config = dict(
    arch='vit',
    model='image classifier',
    dataset='rosettes with rotational symmetry',
    train_examples=195000,
    image_size=32,
    crop_scale_min=0.8,
    horizontal_flip=True,
    translate=0.06,
    color_jitter=0.2,
    targets=['order', 'mirror', 'palette'],
    num_classes=[8, 2, 7],
    norm='rmsnorm',
    norm_position='pre',
    hidden_act='gelu',
    mlp_ratio=4,
    head_dim=64,
    fused_qkv=True,
    bias='none',
    qk_norm=True,
    parallel_block=True,
    dropout=0.05,
    inner_norm=False,
    drop_path=0.15,
    patch_size=[2, 2],
    layers=12,
    width=192,
    positions='learned',
    pooling='class_token',
    register_tokens=4,
    mixing='mixup',
    loss='binary_cross_entropy',
    init='trunc_normal_002',
    residual_init='none',
    optimizer='adamw',
    learning_rate=0.0024,
    beta1=0.95,
    beta2=0.99,
    eps=1e-08,
    max_steps=6200,
    batch_size=64,
    epochs=2.0,
    lr_schedule='cosine',
    final_lr_fraction=0.01,
    warmup_steps=120,
    weight_decay=0.07,
)
Rows from block 5 of a small image classifier, named by matrix and row number. Rows with one number belong to one neuron. Each number is 128 + 24 x the weight over its row's rms, rounded and kept within 0 to 255. All counts start at 0. Numbers have three digits each. After the name is the row's rms in percent of the matrix's.
Before each neuron's rows are labels from the 100 images, of 14976, where the neuron reaches its highest value: "top examples" is what is common among them. Only what is clearly more common there than usual is listed. The data: rosettes with rotational symmetry.
# fc1: MLP up (model.blocks.5.mlp.fc1.weight, 768x192), inputs 0-191
# fc2: MLP down (model.blocks.5.mlp.fc2.weight, 192x768, transposed), outputs 0-191

top examples: grey
fc1.237 079:148114141112112081125118120135117158125148103188106080126135129149153149132156108166136143155147129120131115143111170180157124124079113115103097126121121093128130132140138087126095144118101114126119131125139163145137111153145116136139113101164079110169123129170118108135130105106125137083092139111109105102184082154094090166179113121120119161118092086157100122114115132109102140107152088089095138080156121090159148101118139137139127121111139113163121151107105113175171131100098128140137145089123115132103136135107137160154140100144146140145115125148082100084144114088146122152
fc2.237 096:108129087134073167150124115090145100105107152060162156122085088107129135106144151079119088132091116113137126119093098120082132104161138124132113156130141155151155141130120173142200155105087107090141140113097117115099115135150129146117137106091135128187120108113115145099164128163158108108135127160118162116105172115156167116116157106135128117103162169094125123130144138143137114118168145130146099116138092157114111155120114150151111143143139147099125144138128128121104127125133133174104145118119119094153189106118111121101136093105120124126141163127176127141155108096125137122

top examples: cool
fc1.396 100:124101098134141110135121155098105158168119083153116121150131155138139125121097101179122174120138166139136157140155156183131124123108139133106148097116087119160179117133132135121144144124141136117079136145118164151119119151155150149104124109121102140129173105112145124087106169123110107096093140126085127145124141143137082097120125092112118131137139130124110105161150104170148138118107159117103144123155137088115136086158126137125152149088086128136121149105095107134141094136150191125175114121158069101087143113119164141145138162099138170151113125142141122075158138098160106098
fc2.396 086:094075070147131158096145145099101110158141137130107144153132126136144115098133118226163076109174109141101125096158137122093126066161158148110128112154102110119111144146136125102150131119126134115143116134133113107118158130166148150111133154124121099162091168118133155111104126135126145097148112109139139090138124157131154113130126103144185113078118105121101142130127122132140182119141122148132148114151133120113120137153101112157152124097117115151056152127128106127110123094156126136154120153131124103111161106112141141081169111098116123081154151148146120115111095110131173133

top examples: dark
fc1.257 111:124154135115124091183127133125150114153107107164158132115149160131167120104123110165102183132135105136170127139160153160114086118132134164152118135123114128146158151117126138146140173083164150120086160123100096123117125135132118112142163124136117164150173094109159132132126111158110159099054115087122130089131165149139105111138101126121163115162096171140151137138170102137124093124175143128108096125089145122116089123093132129105136140113094084145115147116089125118136152175164134161126139162130099115126167108128117149130099104135130131117130121094145128117141112086144078091
fc2.257 124:142133155104167106138172125098115193085147130160141121117130156155139059141097162215119141110138141140131169113100150074164114130126133150133120094143164121126134099147182122127106113163148128122109135178119138130141120109131126123129134089157161148107149096145141117115106151108089098132117176149114099161110152142160155132114104139142096112141118134105140152123164106098099117128100160140118114176170148146139121099117131155101106109141108106114123141109166086145102108123158127143135117148158101149113092141139139143169114131095122134146108128129142142122082161129147102099

top examples: warm
fc1.512 120:107129148125123097157127178122111100140109128143141117109130179106141129136104119149129171160129132165159120128140104117118137150144108153131119079121143147140146146090131134086120150136150187140112156093092123138101137149133159170139139127156155161132168119131132122134132131098100163101113082079164141091126153104125136113114137155108148123154083163171136130139112124152119098154123122139107161152122101126132142092145106106127115180147142079121132119076072115156128142152174157156143146114108098148131111078167134152173105146138147161100144118127089106095106129125109076117
fc2.512 138:132151125133134135150110090131157161133106132120150149143130103146132128119156174052116101124142056125147117107102137118129121103112157136121115165124126149119126088189137132158155129090097098064142123147134110134107136116145090105113135122128114100164102119141116130112108121174161110138137161174132124154146140133129107162091114105116109133093162128088115132100147115130157106100158127113143089126125157118111116178092158125162148124082134142171112154173134142135112090115088085143111144139153132108113151148121112161101132075113128118139096142128191147159156141115137133112

top examples: cool; three-fold
fc1.187 099:127114121141159091104147152125118166191152089171109142130136120145153132135157078148142116111157128130136148120174155185132109107110140123129136126119079084110137154142102119130151156110149115115111105138123121143115111131133152119128096126127082144147125135100154165083101140160144112142109139115114121120127128168114091114154104112126147091134103096113096173117154099164143140119182159114123116110100153064127093119097111131122167121088080137162116135111128109091151105129129147107178116159152136086084179140108093113127148110128136131149100135132148131100136103119178153106
fc2.187 108:128139111150087144146109111145094109111080157100151123114128139092082110138110168091093166134117137120130130146093110091134186131152102117139122154131169153133112108108147140128107110137137112135147157133102106115132135102108114134131134129126171086114142153153143095151147101102113149121178106120152143133114125082102153154101159142147138143123130180160157098099102139099121095117116079160131138176114108156141125153149137123123098137154148116091166149144162165162120165117128096138115112083122155170175095106168154138117126177161122120118158129111101126159132137143088089147

top examples: warm
fc1.155 103:117096145150115101116103176146101145174139087172131079132150158119158156125125102177167139166175145155131115130158142150127134128092129111121111112105111128126118161130126112075149151127141144120123118140102151130131151146130142158130097117144110114139127145150121127099140139096134124099111113076126110105179100112125098128137145131094158139147088086157068140121114112152130143141101091123116158131141114070144173110146113103143141169125133108170139154080088127155147112103124145131201111115128126132092137103127147145153139144128150151139127116147088092063141155115129148137
fc2.155 081:161143105109106157137132116105113118066105166100142128127088060143109102124145133195091147116092112100147134147097116117149165126139129117106119145143138134149137115129142121154090135122098116148122090111108114130125140130134127132099108116147125130111111122116136153149152114166112126123126162153107185146100130116131166156152129072156117168087159146082107127151106157099106119102105129107126121088131108176138094143107118185116090082154135164115132099164172123110136135135127114109098144070113159160151124175124147127119089140126110124140099138140135157146125130084143117156

top examples: vivid
fc1.189 110:093101097143145108133158150097126121178104107096126143165136131144123150126101072151119134135115143166101132129167135145107156116128147163140141106149080142139134174113125154108181125132143147146123086132112104134124171119132127179081137159158113125132142168082170167122117131144119119131145115090105146091129150125135135111167118134179171080115127173141129134123134089159117140124144149157183142131113093103100123133122092102151145113119142150128123149129130126103113115142140136151172135136097097087131169123112110082106142133096152107127136088151112162112132097127123107062
fc2.189 089:153151162124098126171142102115133144123149146132144135164135105127148151136124132153112148101125147122129138134101128107136151121111131121121084153104091174138124091198157134161148150092097107129112084162101114113123178140150095112087118098145140108144119079150132133108128134145113115105091170141125091154161120136156114140132109122136108184118135141105105124121107124099129091088157143120140066101125089112136159174079119108128150067098154118124125153162179143135109115131090139159133116118113123131148147142089177154131115111124142116160135106142141155119150147100184110125

top examples: dark; grey
fc1.474 079:135136098132103131119095148154100146148135102164117137129129120140092148123121089209141133129163135130119164121147135184122124119128129137125163119126105124132120135108105126116077103143153116155120154123166138168126109151131160121143120145108105103118156138141118116092090148090116145140130129096128136128136107182076087111141152094136144115136120093165129121144119112163122159115151145152120195107118132100174136109165141120136145154119107123127109133125086149163156078172123151102146090136168111138101121124140177150144169194138146100102090154117102099098139117151127096101
fc2.474 083:159135130131139132120135131081110138110131142121143140151100123145143110157101154255094132102139112155130137126112142063128129083124160159145125124136153130129116140179174143140113120133165115140117110159092118105105143106119103135122135112140174090138135124148168136119136136113087123130142131121100139131107139128129144108125117111140136121140148146136164122112148121109084134108081135139112137145140147153127133117125101160153131109143139108093088147122147112147108089114132121112143111126119121114148097129126133139118137146120128129102116164098132146097118152136114120106

top examples: warm
fc1.252 130:143155181109139095158100133141095138122227131141122081130123163107181141137097132151149150178118148125119115134119110126145136160117091112174101112083135151135120116113137142108144118096160168126113109121109140153098153155127119123130101086145145143133126094150118117124155119099095136087062111098152091112153112136134124153113144140106113162182073093160122144124103135141130102136094124124097095138146089121154183111116088102115110157142160101126142117121110110155122118132122159150137122134103112129110120108143158140169116097144145148148110099126087110129122128115113126120
fc2.252 128:167178147142105109158131102125108135110153166137140140149100104120157145160126182083101134154131085135134115154077142116145131104111158141120100155089159171153095078167144139155117141087083135136139111135110108146082141149147078125098121095148175107142085083160111119138142118139130106105101157143123109147147114125110112153113106110123112161112122130130126139115111142121139090071150115110122059123119124146154144158070116124139136126115154111109082152167108127166122117153111106133116122138122135128146106141127153170135089087126158114155096121122141153124144140099122111124

top examples: grey
fc1.146 136:151128138137134128146071102176143135142147134121110110125103146090155166147183143149098150177127127116143133144108160153134147155091130098125147140066139119148123101134116117137125153093139124117123140117124151128126100189102100111125131086105111121135154105149127100129165151157155106136097138129089100153167088146098044139121123091116097124147134130132124100140117163115176102076129107094100102094099162137141124125114129151141138139084126116131120128134104158179157109113094128113120109126127131109134136122110115155108136125162170171176122118132129120111196149130125121142
fc2.146 146:137128114126135124127157106125111134139129177195117135129083120138127153147125185086132117094143112134140153120100159131145112070139130160119111126133189119125118123133127113157103118124125064170128143138136127123122121187173146144121122121130185104132112131200125142135112110128116139078107120114130133096131130149113118082167114107129172126122110132160131136092142141130143124076160132122103130126153130119147129105094119123139156135122113089090091174133113117173142139151125133130173144138154121117162134119133145188138143103117125130111112138139098126034106106102145134119

top examples: warm
fc1.322 121:139122151155095111114094184119129097134162128134126096115119138110164138140146104178152147174156098155132126131120103134122121154126141090112091148100127150138114136133126144087140190071112178135102122102138129119104134161162132135137156092136128150132116106147121127096165119121126132085094111128146121131144114116145125155112153097087124150157132160158117116135111136169139122118158133103104113129167105109116152122116112121131112166144165111133085122093055116166103152131127148138166141147110119143106128091150129170158103069139112156111103156124105105075123078081118142130
fc2.322 127:118113136107107118117098172103111124109105093102146137109103093136103101125151092188146143137163124096158135110138078110132164141134086100124155130120129152114118145125132167095119123141113144151125135136119102133161119101127148113158148125123157140123119152133137140116137123116131131147145115169171174164088144106160169143101162123093124128150134154151115133125146111164127101160144136151092142168111158095112134115155169132105094160198119170131187116127136132138111152149144097097155132107154181146110100115174108103167116150141086091125107159122135115139087149170097124121

top examples: warm
fc1.520 128:111087147142081128086114156139078098141133153112121127107135154085138134139107121138139135181153167163110109141130113137104162138134142134076106081090141146149102134114107113036147142159114197128165120084114137099092134153116142194110116102143137127140129147122108136139167137096109111121154106102131103117147134097103128141121137135115131131126109120141112126149076158113126149141103102125133169132140104132139160121160082106146121162134161113125110121079082093145148137117136141123130102108093107138141126098142160124156128173144163161130157124145101104121131146122120108141
fc2.520 125:146169091094143146150122105127137157115124133131131173142115095141106107118140176046122104098115079099136138089115133095135104100129099131153142143137124147136145083175150144174107104124120091092129138171131118139122124110109102066133130134116147107147117094134130124132095136144152139152112156160140157156098151149124121134101110106108110123134153103096141149111158128124151105103133133136108113136131185126145101171105184136150148113107103142120140148193145167136114097123119108128115133131172117114136099158104101139117149099116111117137103143118202141177138156150140123113

top examples: dark; cool
fc1.384 098:093169107113136146168107135126188128141135127098108142166116140121134198140169124145143141171112148139166150103134133127096096135131103084150142130097111161173164101139136164153175149123125147118100118131125155129148165180120111142073112108116122117097127116125077122106153162121167110079078098123115115134145113129152121113134138116100134131141143135135117097171118158139151108118143141134106130107134122132137168146108115112139165126102155111112158152133121142143104098138127154129156168100095132095140142103088124138125156122100154141148111109186120136109196098106134164154
fc2.384 111:152114134126111151096106099123101127112127149142123109112102118108119113137121163089105113137150112119104106168073147116152147107106147120081125177142150108095100152113134103148082119127067090134150158136149137119138106112173122086174163115097122107133102120159130080122132114149116128127144157183114124157148097128098141152103128090146105192085134115143130120100118133116139124096142085106124117145151126137115106124143160148122083163128135111134102131141139114153117148108075105109100112106166127161121101131155158166081103130138094134131154145076124092123110112126086139160

top examples: warm
fc1.333 113:111088136122094146130080200141101101138134135094134111107123158084129134130133112162128153189122142105139128144126090132112162145139115110097133118108146148137144153093114149080135173113126192125117153084133146115110135149139147139147162109129135145150165120124139109115158141126123141111123077118143134136142140086117137137102156093112117129144124166163121093131112143179132106135134131127104144148149107120125148101152126102125111198140160113122113103092034141150110152142136118160144148117111100136126134067160144139143113118143130180106132144109120090113122109107091122142
fc2.333 131:152153102103110152150119103127152143101107136116158137124114054149119123100183156069090126123105097084159106142087132119150128105111131116150114179123133121117145110166116118153146127075074100106111113136144133130118112123149110103128106104123114116159107119145111127131117129169176109130126184188125146147128142131149116149142129105138097165114167135091117129114154125111144088117159157084145079116114147129121125160099164159141120118126116158154124130159141132135154100134091114107108157088145165115119134174110107143117125079134092109166120146117175133138133127103154141105

top examples: vivid
fc1.566 092:100113119120128119115130167122136121145123127111129145160138123120121136114148098141204112109164116118145131082200113114085118158152109091114110088104111163162146090136126156108141152136178132113146091128117140140111142164090150160082102140131147141130120127110120174129124142100147131144142098098154139129108157111172132104134141163083162093174131139112123166170115162177139156162127118144101174108120137126160137140132113107131175118130112128113156153131140113113128135095173129115156132137109142110135116115106099099163160120129112152108108155198145144127144132129165169151
fc2.566 126:130129123134124152119131113119113130125145139114131115145085140119148143136125145111067142153100143102118122190086151124130137103126129094124148189136140125128128198118129133167108148091090103148117143132134123093140139108145106109133176116112111114133111125134165079107159118187125142109129135150081112136161089133115174129110140079163118172113133124158120070113127115138120125069125114118135056151130134143079107125121120157133101155114148132117116134150138133121105152125081109127128117110145150126124114113134137118057101096130117130135149123069124131117142120091072128166

top examples: cool
fc1.270 090:127137109142126110131142176141100141190144082164112113138120137140132168136130049193141150136137156136128164144149153191122121119115141141156142131118081114130134157118107129131129137093139124147111129123135140156101121159157158134116086140125090116125149125135139164063106148121127113112091112103111136119145093159125084093164137091134160136133098108132110151138127117163133128103137156134121131106102140064146118103142108130125163139105096137144112126105091135140163102163130166119209099120139102117117142110118123124140133120134142124144107125113112110056155118125166143124
fc2.270 086:142086121115170121118130171097141149108157125149099134148089123150149113159123109255158131138152140120140170111143118087136102104140105139119125086110132136154123128141170162096142126145135154146086099156158157129126131151176135149095130113148165153110118122143144153080120147113118114107102131155143135142107158165174133113125131103106114112141144148095136149148158121161109145118122182134079140140159146111102142106132118144103119141145127124113104131106115104147101132159164146122169135141133100120121099107128133140162117097107105147142086144154135137081122124126143147100

top examples: dark
fc1.16 141:104133113144133124170114157111171115139124121112160131120138152109145117099145112159108166122132100135137150145164107141102074128148151128147139152122115114134164140130113150151174200063168153112080152116119118117131123123126143113155176122110120169141166122077170126109148144178140140123085103132126131122114143128158123098116129110103148111157151189121145126152181111157145094147190162129125099130117152127092092134108141133113137153124096118138122120113107141121103139144156141127125163173129113112120153095127077137119106080149115160109127153100163117129133097099137111101
fc2.16 163:134158129090176119165139130154183157135082084159121099107163164138130103125135135210102131115073108131156134137130141116142066118118110150174135134164121087089156119132142108190113127131129119117106147147120127140162114083132128056180142159136114135133153115127126085145063121109133156104097136116148116129123128139105115117094100154111114115142109129123153130095187110118118096152150112116096113150105161115135099104127190131129119131111125089132143112115110149117096100123139125146120168117154124153101118128130113144121117125123118120130142115097146117143102121143129111122

top examples: grey; three-fold
fc1.247 105:129158124122146152173095125164202117134135141099114079133112156098123169117168131159114146203085159109148132163120135142116094161121102083155143139117129142188159119107112133143163153123110178112092124100138135128156141183111105117092121118116125149102151108121101102117162151150157123112073121115092121134152094121128107135125127112112115125129146155131131094176142158140147098111135134099124101110110125141126138126111133128107118143116154133109160117137102159145123142138110144136121171106088135139124152100119100126124110099137150147173124107144117131123201095138104146170
fc2.247 120:133089127114133122078140125143116115141117172190093117098100132130122119143118166120165098107143142132129139123108155131153111097137111141131125118148198093091117148113121100120076093148124069179138138132165138132126087178184163137168123150128178106109108142188136131133101104105111137100133118133152135113126113140103119098145135123125167122118103102144128135075140147116136177105145131127103169145126143107139124087161140118102134148135105114112108122123095117157150140139115148108154141117155115158143116131161140163143137127139096119101135151131090096080074096149131144149

top examples: cool; three-fold
fc1.710 097:124097102157134095139140147139115163168117082183115110149127129163126149120146090178138157141159154131153163135144165163136112097122131142162140123125093104124153156117121108136140134114155115132091129148100143146128127147147141131125081133141092127140146153145167144075111152116145122119088125102103144110154105186121100100177133093141164128118088096145101137125138116146120135098144156113101156113121141074133130100143136136122143141099098135144132155102107120146171094152112176122176091100142106109092175138104133127123158150110130125157107117123093101066129133105164156104
fc2.710 077:121094140112145133117135180083157138122092141131146134145111130119096127121138107255153111117183112092129136081141127112118134116147100117094116107129104150171125107142177141088150137159133156130122105164119123078151158138129126134091143105166148123145119141130130150117156130121123119116115115121128138140117157081168136116137109108108139103142141150122109143170149152143105120159113108124109153111139149119131145103126147124130139123122138106107166163095123128137105159116169075134166163130114136107143136099104111154143141129109098148109143164144131150103147129146139121153

top examples: warm; grey
fc1.367 128:137130141111134092176127123160149132160104115165166117108160168120168156119146136144118156168133122119153101139123165143133140110086108150129097127102141095142151132134125098135145152102146123128143147127079110112141120174096125131126116096150108122161144118142105106151157136135128139089105135089101095096185130133121060125155100145119126123152102143140106105119141141111125092126131101101105104126113131110145144100100116129165162145077114083156137167097093134155188107095125120138137169099108137088130148125113113156138133132119176144168155089135099110081163145087135105106
fc2.367 135:102119115111130127138151160094137132128090144151132143125100126158105125121109150093132126103122141145137170111118132112124111103164118147144124126154172135113152156109139150131121115143133084151096144143117103126143125148188165143148152140126173128120143140170157154094112123125126146107127092129165181101103163125155152086137147114129179096122119153159152149084168102160121124113153163162118159163138126102102129106141144117101131151159115130093131150111134107153107162188151132145189155153159111137131135097155116152145117130114071094084117150119125113068075101138133120102

top examples: cool; three-fold
fc1.335 104:128170110110132098157165137102136152128105108126102151138139147147152133139111100173129110138129107185105146134122169139135104109114163166071108109147082142150127138151146123129107114158108131111141099131122122149102158123144100173076150140171094134128139081101099148113100127144100108100128146102075120110137154119137124130166085136167153101082090143109135172135138104126092118079170146163158127115144094122152103133075107135141138110096134109129104166115109118110116108120151113151156133140101088124116138132089116116107136144091152127130128097153142162115138124147169076113
fc2.335 101:146177115150139129118155130123141102120154153112078153141082134120165141176116134238125099120085137176105149150114148129117069098129150165157126115126130153156120125147149152167128124136118132142130134130145151154094131143126111149106123157130153139104111098110109132125137165116120093112082131090097135112110121125099122092121095104144131121098117086133118155145127165137133158080129109157117108116136128142157100143115095151125138119129159128075086133146099141144096110132144166112150104148107094160154123126112113123106125122099175150150140111166115164100170129140134098147

top examples: vivid; warm; three-fold
fc1.477 124:105124122073155119115143161106183153139120107123114103110105158137169145133150116153127137182095113123127159155112132123140110133118125105127130144159114100140159153099139126118163183127108150122075106139143162118175132139157141120114156115158116163129125117132109110084158142160149113076088124154120119140150128099178127146122128111111114124140149165129112087104151132154117116114160158097114101153157139110074127088115145148113109163125151119143139116093115129145114165138122120139168182132124145144106139083144087146120106084098100171173124102149114122088146078117122156133
fc2.477 126:117123135131103139115103103149149107134087130126161110143144106133082144109149132166121141131126096110133075135124120094126157135131109109129134164142119123091116150133134125134116113129106085143145142140129100110164150098139123081169149149108120092141099164154123106160132077123129179124191097134171128104144105107105134144118149151116142129115137149178118098099117120104118086172157088124154147142099105122119137138135190086150133121140167128133189131162161178140122143121098083123098155106115172151129126133130123124098123121144100079089170129106094118157119125145087138145

top examples: cool
fc1.370 120:120141133134160109137097125125147164173169081130112136165143134149161166137132109130143123114163129152139155103177147155111095127103157155143174120118028146124122131167126168136155126128162127119112142156124134146146144105125109111124132145108090120127135123108120141097106166148110116141102134120142115141137132163135081108108125123096144094151123105134121140124146100165169129121144157145129111123129155070121141140107109089152174125082107150183123152147132140119110081121118141104150102147145121074101153133092096116109154131103161133128075114141155148126159151123138114078
fc2.370 135:140140147121084127141133114132102085102113180104146125096135147069127096130112144042104150112097121133134098179108095117115173135150126127128059128124134146117134109111111116125119163100111144125142113090082121112055139125134120141125133098151146159130134090131146132155150098138118130108119129119144134117127145101119150165112124136150125147118106156112142143110098151093123112124124096127114103125098117164148103176115120131086083127165142092120112106127143115140127151133131112158099126121123111186160126109160146138159073124171126153125158142110118135183096111121149095159

top examples: dark; vivid
fc1.555 122:104134099133117130127112150096125122153147134089122155163112118133141174144156114140164130123175136162126148082157106114083142145141145114097157094093110168179127104151131176110152145143153139142127101136133155145118158152087119170074108143106146105127128124097101172118167182109141101146128089123127135135115155132146130095139152118105143107159162129130116137179125154176155132138123144155130169116135126128153162142122083116161177123117139156104150157136124125122125101128156146082153108120098149094142114117106111102144164152110152163134110138186134149114184144113128128111
fc2.555 147:130136122140083150134128114109100119117126150110164123131093128112136121110128150080082140142106119110130100185090137115137158092138137103120122195135135132124121190114136128158122155079074101133136145130106106089103138105170112125134172092110122109163108109145161100113163104193116147094120140155090135130144122113117173133100154091157134175094133148138119096107113114129123104081117104117130069150130115153092105149106127151130107158124132115118107151155137127131109157124097099148119115112147130127149121107143154149080093103125111135130145150068138126122131127088099121154

top examples: grey
fc1.246 126:142138145137132138166079108180157114140133151124114100125114156079145164125180158140118159195118125107143109147115155149131130161092129110138126139068142120159131103116106114138128169092134136121123141096121141118128106194106100116117120104121119133133132109150114107148175134146150132122076130112095105133173080135091052148138116105114113139146123131133114107142108165107155103098142089096111105087091134141143131135099133136126138140100148110132132135134108157163162137116108127123107140117093135128138136132106123157120118111160179173167146107132110131124205120118116129147
fc2.246 141:146124117133124122122155111129112120149119177194124130126099112151114158148126177096138112109147114143141139119119165131148136088138137156133110135133187120122114140120123114143100095132133057172122150141140115139121117190175149140137113136132181102128115148194123144151114098117121161087138107104153133089140120133098103082170136117123179126116107131166125145087127143119153128087149122123114155123134129097145137116111125099138167140130116098094099172141107133173154129146118134117163140135142125130167130127135147180144148115128127113086112136132087116043099111128140141132

top examples: grey; dark
fc1.345 087:124090089141108139137092137162098128156136113149135103134121132117085154097130102180125150124149171101114138132143127177117128122130111135150148130099101119127132142099096115119129096111159110136116160112116124137130109163125162114155083122107128112140165155138151121110114117113157146111118116088118151103135107178084104086158170109119157153143105089153112092149107110152147117125137132123127175096084140104150136100151160115128155141135093121127156131125095138153168094157126176112143111107165120100113161132134190138145171206152141113126132132103111100095137153139161124077
fc2.345 083:161110116106105145102114125081106104084113134123156119155098111134092113127113164255129128138130116097147135125093148080157134120133108122110118122119132162158139111156177142114096139152131134154113103168134140092134139143111095128100142089147157088145131116140153107139163128111107128123137131130106144153110144108138135125140132076139121147139170151147133110146157156117095118133113097114081140144142161133149151115121122164154122104127126105099116151127139116154117153114141111138139135114121117123157113128100141138155140133118114155114139182126104160100123139130113116132

top examples: grey
fc1.559 084:149131158144097106148113111152089161133188071165128098138147144122117139127100109176115150163157146115107117149098172151148156142072109112131131131124110115121119123130150109124129128133127109121125158141120143117123124140090105114151117092135068092160173120149143102137144135118103124128127153119086084149182109117087081145162100121151115149120097109179116136115127113114113127098085099114135114106136100089163162106112139135150118127086142124156133164113094144158152105087095116164144098120131099114113120133089148133120132129122157138151149107118094103094148185129120090118
fc2.559 093:112123103128082157115111110112101116106125110074141169147143106137110109117106138241128080118136088139088119096118123104123121104137158129063141142136131145116103122168155155132128140158105109091169139164144110095116124108118117129130162125115135102151089128119114131130144129138110117154184134150136138159106147077126133138098133128146118101084172147074159144134138120098128133135132119161149131128152121123127114144127126142161120122116120146137100145145138125132091172098136060163109107156138136130126132139107132113097138126109109116091152175126182144170125131144129109147

top examples: grey
fc1.549 095:121117116099144100180120124157146132155077121133147126103161179097129148105156128148114153187128137107144110140109172145125143131101103136124111114108145100149174130117140103124138153128124126115136133127087124104132119174087128136112127102152097128145169106140118109150165151136138138132102126111079114105176144105124058138158088139132125101122106161124095101112126144107125096121118093108103118124114142119141124097121146141149147145071121102155144168089088149148162128099126117154135161101112119120139139117102111144134139162101186170172155099149116115087185163134137108137
fc2.549 116:116107098124109137100150131100118117124105162149129152120093104155107115120095165074137112090138140157113152108109134121131104095143144167119117119157180127111129150127127132128120107144112079156110142140128121123129110157205159153144149140122175120131135147177148156087103134123114146108138118143146181102107152133151144085147140100147183106104134149149150157082163098147119151113149163157133168140154119095106122115135124130120124144150116140100099141114127101154130141181142141130166144138165104133113143124155130134135133133110081098078126153117124116059066100129138130102

top examples: cool
fc1.152 092:105119099197126117160116149143135123213139086122143118123150133114110146087132081177111149120124146136107128135170120210095126115127166151146135133116076111106136145127105143143177141085143124118103169132093107123107115124127160120144132139101090124156157150086169139102119130169135126133124124098117127121135135135101087107129121100133174121098135150130124119137145104156158139129132134118142122101102134082104115121133129105133170150094092128164113137118102149105151130138128155143149115146156082094127210108119113122111134136120151141117127154102147115109141126121164129091
fc2.152 070:113118105139112133122164165112093127112157126124133121146155132133142117110114128255162110109140142125093108095142124123141119084128132145121100106138116145121135109173153123107121091151114135142131117157136133077157159131122139132112124115144137106131108146149118129114134128079109114095159115094133133106128132128165111090156117110125137110141132123136125132143156124127099150173087121133122126119161124104139159113121096122152137106108154117133083165086123108139130125104148121149146124110124166112123124126098157143158142109106115097115157136141102127097111144118163136112

top examples: vivid; cool
fc1.79 104:084125111142126120124107157123132121156135133105124147153135114119131148123162105138199121121179135131131137074198107123080120146143110095129134093090113158169137095135115158108166140143176132109152094122117132138126137148089142164081091137116148129128109128086120170133148152108140116141141098104141133124105158126160123113127164153087150100172115126116115161190111155175156141153125124150109169107116141122156150147121093117135189128124116142124160148138124122105131119122166140106151118133112154091134136112109111090154169139128126151125103139186138145133170142112142162136
fc2.79 134:131127117134119167130132115115122124122126149116143122138092136116129132123123151086061149141100136098124114194085145117124139091144131106121136197152140121118133192104135127169111152088096100135113142134127118092125141107158109100138172109109123112151128118134179082112155113191119151108116132160086131131153105131112178133103135076160125165096135137141131082113135110134125110079134117113129068154125143150085096131124133151128097165117134125115112140159141136132096157142088101137125123120151141128134109108143130128071102106124106133142151140063132118123135113103088124152

top examples: dark; vivid; three-fold
fc1.684 131:089123103170127122159111182091148122154126128131147141140124144114135132104148104160168143122185114116153165097165112121097078095146126122135130125127125150159159138123141160141151178090164147146105146132096101101139147142140145127128175130127132142156133122108191147102146128152139151097071080113143149125123147153144142106117136102106181116138130173137155131159174133152136112128201142146086135137126153123119113132113142123112157159122103098115129165120110137132097155150165134156160160164138114112126160078135122148129133114116101147096113165118150133097129098093121119113
fc2.684 152:149151128081177121156121113145177166122107103157141090113115154160163125131137143204076177134090130117155162167101161139162116141107124140125160147148135086117148137124126107178108149129132104148080157131132158141178089119130129076163137124115109146117147111130110064121114130151121123127104147148118106144132128139119084105122112125121089120144155142140129097115179102126139081099139163082114086127139139123130102083105170176134114130105109108133141109125109138143139109143114132118110161115144146118089116135115096150120091120123128131160114099102134117102133127109119118105